{
  "isotropic": false,
  "moe": "soft",
  "shared_expert": true,
  "residual_init": "none",
  "optimizer": "soap",
  "eps": 1e-08,
  "precondition_frequency": 25,
  "weight_decay": 0.1,
  "adamw_weight_decay_other_params": 0.05
}
Rows from block 7 of a small multi-label image tagger, named by matrix and row number. Rows with one number within an expert belong to one neuron, the router's apart. Each number is 128 + 24 x the weight over its row's rms, rounded and kept within 0 to 255. All counts start at 0.
Before each expert's rows are labels from the 100 images, of 14976, where the router gives the expert most weight on average: "peak at" is the part of the image that holds the peak; "top examples" is what is common among them. Only what is clearly more common there than usual is listed. The data: abstract colour fields from 500 small random pattern networks. In brackets: how many of the 100, against the usual share in percent.
# router: slot weights (model.blocks.7.mlp.router.weight, 64x96, trained with AdamW), inputs 0-95
# up: expert up (model.blocks.7.mlp.up, 64x48x96), inputs 0-95
# down: expert down (model.blocks.7.mlp.down, 64x96x48, transposed), outputs 0-95

# expert 47
peak at: bottom left (34 vs 9); middle left (30 vs 12)
top examples: fine detail (61 vs 15.8); mostly blue (45 vs 13.1)
router.47 [121 107 132 119 100 133 116 156 178 157 163 119 106 159 102 108 139 114 127 129 146 110 155  88 151 134 137 115 141 156 122 140 132 129 102 178 116  98 163 134 144  96 161  95 134  82 112 117 145 149 162 137 154 145 111 110 102  96 111  93 176 135 134 147 112  97 128 103 106 151 147 143 140 128 140 119  81 109 136 162 142  90  94 113 154 147  81 147 133 100 121  90 173 114 114 110]
up.0 [157 122 152 150 137 115 112 115 140 123 137 132 144 109 123  97 151 125 137 118 138 179 127  88  91 131 146 151 167 116 131 112 154 147 137 186 139 128  65 140 109 123  89 115 134 119 101 108 127 123  94 122 103 119 130 106  80 156 129 122 146 119 158 152 158 116 133 151 149  89 124  56 114 131 166 133 154 124 117 129 138 154 151 133  91 152 170 157 130 127  85 153 112 151 167 142]
down.0 [159 142 147 108 142 130 141 142 168 120 120 127 143 127 120 197  99 130 103 109 109 119 113 135  91 143 171 129 162 144 130 102 157 120  96  78 144 116 150 111 126 140 164 112 146 162  87 122 117 191 164 136 118 112 125  90 147 131 109 116  77 150 121 101 113  97 119 144 158 131 102  87 143  88  90 164 108 106 108 116 111 112 141 132 109 125 146 145  89 153 151 136 119 122 124 114]
up.1 [152  97 141 144 145 114 160 110 128  84 117  93 124 131 156 137 121 140 139 132 141 141  90 126 101 153 144 144  92 127  67 129 113 129 116 101 153 108 133 134 148 145 147 108 100 111 136  73  99 110 177 136 137 130 121 141 140 136 122  75 142 113 163 126  82  85 162 140 132 147 160 133 113 150 161 117 147  95 144 152 135 114  80 105 126 121 119 115 126 143 179 141 120 164  72 148]
down.1 [103 127 152 155 126 110 147 127 151 107 145 131  90  97 108 142 131  97 127 119  61 151 142 140  90 102 131 102 152 157 164 150 124 129 130 158 123  94 114 106  97 141 117 166 183 130 138  97  97 115 141 151 151 105 136  80 143 119  51 144 152 180 126 142 143 148 136 135 139 157 151 100 160 135 122 132 140 160 100 155 145 164 117 115 103 122 107 118 147 138 127 113 136 129 127 107]
up.2 [178 150 122 145 127 154 122 103 184 116 133 152 147 108 100 145 138 128 137 158 112 117 154 121 141 159  91 141 127 144 150 109 139 148 154 131 118 153 147 147 167 111 139 140 170 109 152 129 102 165 139 173 102 101 147 136  95 127 161 141 144  89 138 130 114 136 108 118  96 107 120 152 134 104 102 140 183 130 134 125 165 203 139 129 119 152 135 151  93 126 118 106 149  90 125 169]
down.2 [121  88 149 127 108  92  79 118 116 125  83 161 115 110 127 125 148  98 108 168  92 142  99 144 161 146  93 118 149 152  64 108 103 108 111 104 163 137 129 127 112 115 133 159 129 132 110 114 129 147 132 135 136 167  99 144 134 134 172 152  71  99 112  96 179 149 125 134 110 131 116 155 160 146 128 156 114 115 154 136 144 159 139 138  91 113 160 132 111 100 161 121 150 108 116 140]

# expert 26
peak at: bottom centre (36 vs 12); bottom left (28 vs 9)
top examples: mostly blue (53 vs 13.1)
router.26 [ 95 117  85 150 125 111 121 129 151 128 114 106 124 187 132 146 155 135 138 111 169  91 143 135 179 142 176  81 174 138 118  93 107 131 118 151 134 111 113  98 101 162 107 141 116 151 104  94 106  84 132 129 154 118 114 140  85 108 175 104 134 167 104 140 113 136  88 121 137 159 133 140 173 113 136 136 130 132 133 152 131 100 105 129 134 173  98 123 118 108 129 103 141 100 111 134]
up.0 [121  70 114 171  91 114 134 122 133 137 146 118  85 113 114  88 161 198 185 119 127 137 120 115 121 140 138 172 100 104 130 137 175 146 171 151 129 137 132 128 132 102 127 162 103 125 125 159  85 120  73 131 121 142  83 121 105 112 120 100 156 103 183 111 126 117 120 122 123 145 146 133 148 136 146 109 120 113 133 125 108 149 141  94  97 152 109 108 120 121 117 113 126 124 145 158]
down.0 [126 135 126 118 141 141 138 173 156 147 119 106  98 107 184 156 125 150 157 137 142 159 160 119  82 140  85  74 137 109 150 156 132 125 128  98 143 172 173 139 171 148 140 134 138 136 163 161 139  99 128 114 153 147 111 111 164 124  99 134 156 101 124  96 131 126 106 124 149 123 154 158 145 133 127 122 144  89 166 126 114 129 170 163 156  96 129 169 159 138 128 127 154 109 157 136]
up.1 [ 85 184 121  99 101 107 133 116 150 148 145 113  76 150 148 124 151 124 122 107 115 128 143 114 105 172 139 128 117 112 125 169  92 136 154 131 150 126 187 114  79 134 144 172 166 132 121  90 132 104 124  89 141 115  78 139 121 162  95 117 137 141 113  86 157 128 136 131  81 121 124 157 167  90 102 134 127 121 112 120 134 118 120 117  78 143 141 113 139 128 140 162 134 115 145 116]
down.1 [ 89 108 144 149 105 137 127 170 142 105 133 164 167 158 137 144 116  84 102 158 147 116 158 109 165 125 177 133 131 161 102 145 125 139 148 127 155 111 148 160 149 134  87 133 125 130 134 137 159 157  78 138 112 155 123 118 146 115 145 141 124 135 127 147 108 117 112  75 117 134 134 101 170 143 129  92  89 115 150 147 125 178 176 131 112 145 134 126 108 103 137 193 145 121 148 137]
up.2 [120 129 110 132 104 170 109 167 103 115 156 110 115 145  83 130 115 120 133 105 110 138 136 159 109 131 172 118 173 145 116 119 114 114 109 114 136 167 133 134 119 171 108 111 113 129 118 131 130 115 142 166 148 105 116 144 128 124  84 127 107 135 108 172 123 119 175  85 115 177  99 110 113 112 105  84 123 158 110 171 141 123 129  92 105 181  87 162  98 148 132 118 127  89 106 103]
down.2 [ 81 125  99 110 111 124 164  93 115 162 121 155 150 166 100 162 151 113 132 108 123 133 140 139 126 155 101  98 135 134 160 111 148 121 103 115 160 156 165 127 139 145 116 146 136 125 120  96  95 142 137 110 111 122 154 117 104 138 130 115 112 159 160 164 144 156 143 138 163 167 133 108 136 168 123 150 134 141 168 127 148 169 122 122 139  85 112 164 137 108  80 151 181 155  81  98]

# expert 14
peak at: middle left (40 vs 12)
top examples: smooth (34 vs 10.6); dark (33 vs 7)
router.14 [141 145 132 157 125 136 132 147 117 142  86 147 115  90  95  97  85  91 115 117 146 140 142 121 130 123 151 108 142 119  89 124 136 132 156 158 112 113 125 139  77 110  77 152  98 141 122 138 104 129 133 128 104 180 145 128  93 153 111 107 102 153  78 180 133 134 146 118 119 122 153 171 142 128 153 131 116 154 149 143 155 108 132 139 115 168  78 143 116 124  80 170 158 100 151 126]
up.8 [ 74 142 125 123 115 167 100 117 132 114 139 152 119 136  97 129 152 124  93 131 154 108 148 104 130 161 136 109 134 107 140 177 113 151 173  97 118 178 164 136 137 120 117  72 154 134 127 165 191 139 106 171 119 148 117 121 142 105 129  98 115 142 146 133 136 174 106 139 132 168 112  98 104 151 128  82 127 104 161 174 124 134 145 119 129 128 108 136 128 112  88 126 142 134 157 134]
down.8 [108 143 146 140 118 139  82 125 126 132 111 153 116 120 112 140 167 160 118 138 138 121 119  99 158 143  98 171 130 116 120  82 121 102 103 124 165  97  98 114 131 104  91 159 149 130 147  97 138 125 111 176 105 132 170 129 147 148 121 120  93  75 134 144 177 126  86 148 126 135 113 142 103 157 146 122 196 108 130 114 119 147 114 119 153 137 118 104 126 184 137 170 141 159 126 108]
up.9 [115 121 110 168 119 135 140 135 148 120  84 131 102 109 141 127  87 118  90 106 140 104 158 103  87 137 133 127 125 195 113 136 146 115 124 164 128 148 127 110 122 176 135 121 128 152 112 108  55 110 102 125 111 108 116 115 121 129 112 109 105 143 130 192 118 145 133 128  83 137 127 189  97 114 158 125  83 135 118 148 122 138 110 153 145 110  97 124 140 161  99 156 139 141 122 159]
down.9 [131 129 119 145 119 142 130 127 139 150 127 131 143  74 114 103 141 104 180 138 115 132 119  80 102 120 149 160  78  69 113 132 157 153  76  99 105 122 177 138 166 140 141 113 106 146 113 135 130  92 117 139 130 161 104 182 131 126 134 129 146 125 106 126 102 115 103 118 131 151 120 136 144 119 102 150  73 146 138 107 111 129  91  74  96 113 141 148 171 115 146 126 106 145 124 119]
up.10 [ 98 148 136 117 106 144 152 117 135 107 126 110 129 144  83 151 128 123 107 109 129 116 121 136 105  97  95 133 106 121 140  96 159 104 124 119 116 148 117 170 173 143 147 141 139 134 145  85 130 160 124  72 139 181 100 145 153 136 199 117  86 155 117 108 113 124 127 115 105 129 155 164 108 106 113 158 167 102 126 126 112 106 115 173 122 115  93 118 131  97 150  90 155 145 167 132]
down.10 [104 136 113 147 170 137 152  99 115 144 171 127 121 158  92 126 142 108 103  97 163 108 134 111 109 145 170 107 129 138 197 146 153 116 125 144 137 127 123 143 123 165 151 121 111  96 104 110 144 117 130 160 140 121 110 138 131 155 131 151 139 147  77 166 103  93 103  95 172 129 176  88 102 157 118 108 152 147 162 130 118 133 144 128 124 165 122 108 115 132 114 145  70 153 147 127]

# expert 42
peak at: top left (47 vs 9)
top examples: fine detail (92 vs 15.8)
router.42 [110 148 136 131 148 146 103 164 112 152  94 139 161  97 128 107 126 109 150 123 156 140 129 145 140 129 108 145 117 121 108  95 143 185 146 105  87 128 116  86  79 159 130 150 143 186 119 111  98 105 144 130 131 120  92 137 142 139 150 141  86 140 151 120 110  88 147 170 126 138 115 186 140 145  82 111 113 155 164  87 111 122 116 126 128  94  97 120 159 133 162 134 128 157 116 120]
up.0 [172  69 126 169 176 100  77 133 113 122 146 111 143 137 107  80 122 126 106 122 101 114 114 120 146 119 178 114  87 146 145 140 157 152  81 166 135 138 108 135 134 164 108 118 113 103 113 124  83 139 127 115 136  89 108 129 120 120 125 110 103  95 143 116  93 155 114 136  94 136 113 160 111 138 141 109 124 118 164 147 117 142  81  83  99 129 114 136 146 104 148 109 131 111 136 152]
down.0 [147 135 125 124 124 120 122 128 140 154 142 119 107 142 173 109 160 151 115 159 127 124 143 134 201  68 127 167  96 112 138 127 180 142 173 171 101 106 135  63 147 111 114 122 136 115 127 121 136 114 144 173 113 125  97 134 145 135 169 161 108 157 141 176 150 153 141  90 124 104 117 107 159 108 144  92 144 159 110 134 141 139 105 127 141 137 120 125 134 132 134 105 115 126 142 164]
up.1 [137 153 118 115 116  84 135 124 129  95 104 166 165 115 123 143  90 144  89 121 148 124 138 115 133 129 142 147 103 115 132 173 131 170 161  87 118  92 129 152 132 153  84 173 141  93  81 118 108 150 127 157  85 121 176 133 157 104 172 139  97  84 151 124 143 137 161 123 141 139 135 123 135 128  89  97 138 159  90 132 100 160 129 122 157  99 129 120 129 143 131 112 122 142 114  98]
down.1 [121 109 125 131 122 127 121 120 110 108  88 136 131  86 119 154 188 101 145 161 114 114 115 131  91 133  89 152 135 124 115 129 146 117 125 157 150 114 154 102 155 171  92 159 119 153 117 122 108 119  73 160 120  88 200 119 123 118 144 130 162 112 117 149 121 114 157 131 166 116  86 125 133 126 154 148 122 114 102 146 160  96 137 133 149 129 155 139 102 118 140 173  84 167 119 143]
up.2 [114 122 100 118  96 107 107 154  84 135 162 135 112 138 126 127 108 147 106 109 117 125 108 140 100 125  99 164 140 104 165 175 114 168 131 138 135 109 131  91 107 107 144  94 175 138 100 151 102 165 118 119 128 178 141 149 135 105 129 132 129 164 129 131  70 110 147 108 130 153 159 101 114 141 159 104  89 122 178 146 142 148 158 131  75 157 101 136 118 141 126 112 150 162 146 116]
down.2 [139 140 126 129  88  94 113 128 144  91 166 131 112  98 126 137 135 115 118 104 161 132 121 153 187 152 100 136 102 109 143 113  94 137 151 130 148 103 106 116 161 154 105 172 133 137 120 140 131 149 109 133 128 115 117 117 101 124 158  74 115 129  81 133 202  94 104 101 160 158 124 130 151 172 123 118 118 149 106 130 161 135 157 153 134 128 125 110 141  95 113 145 184 150 102 132]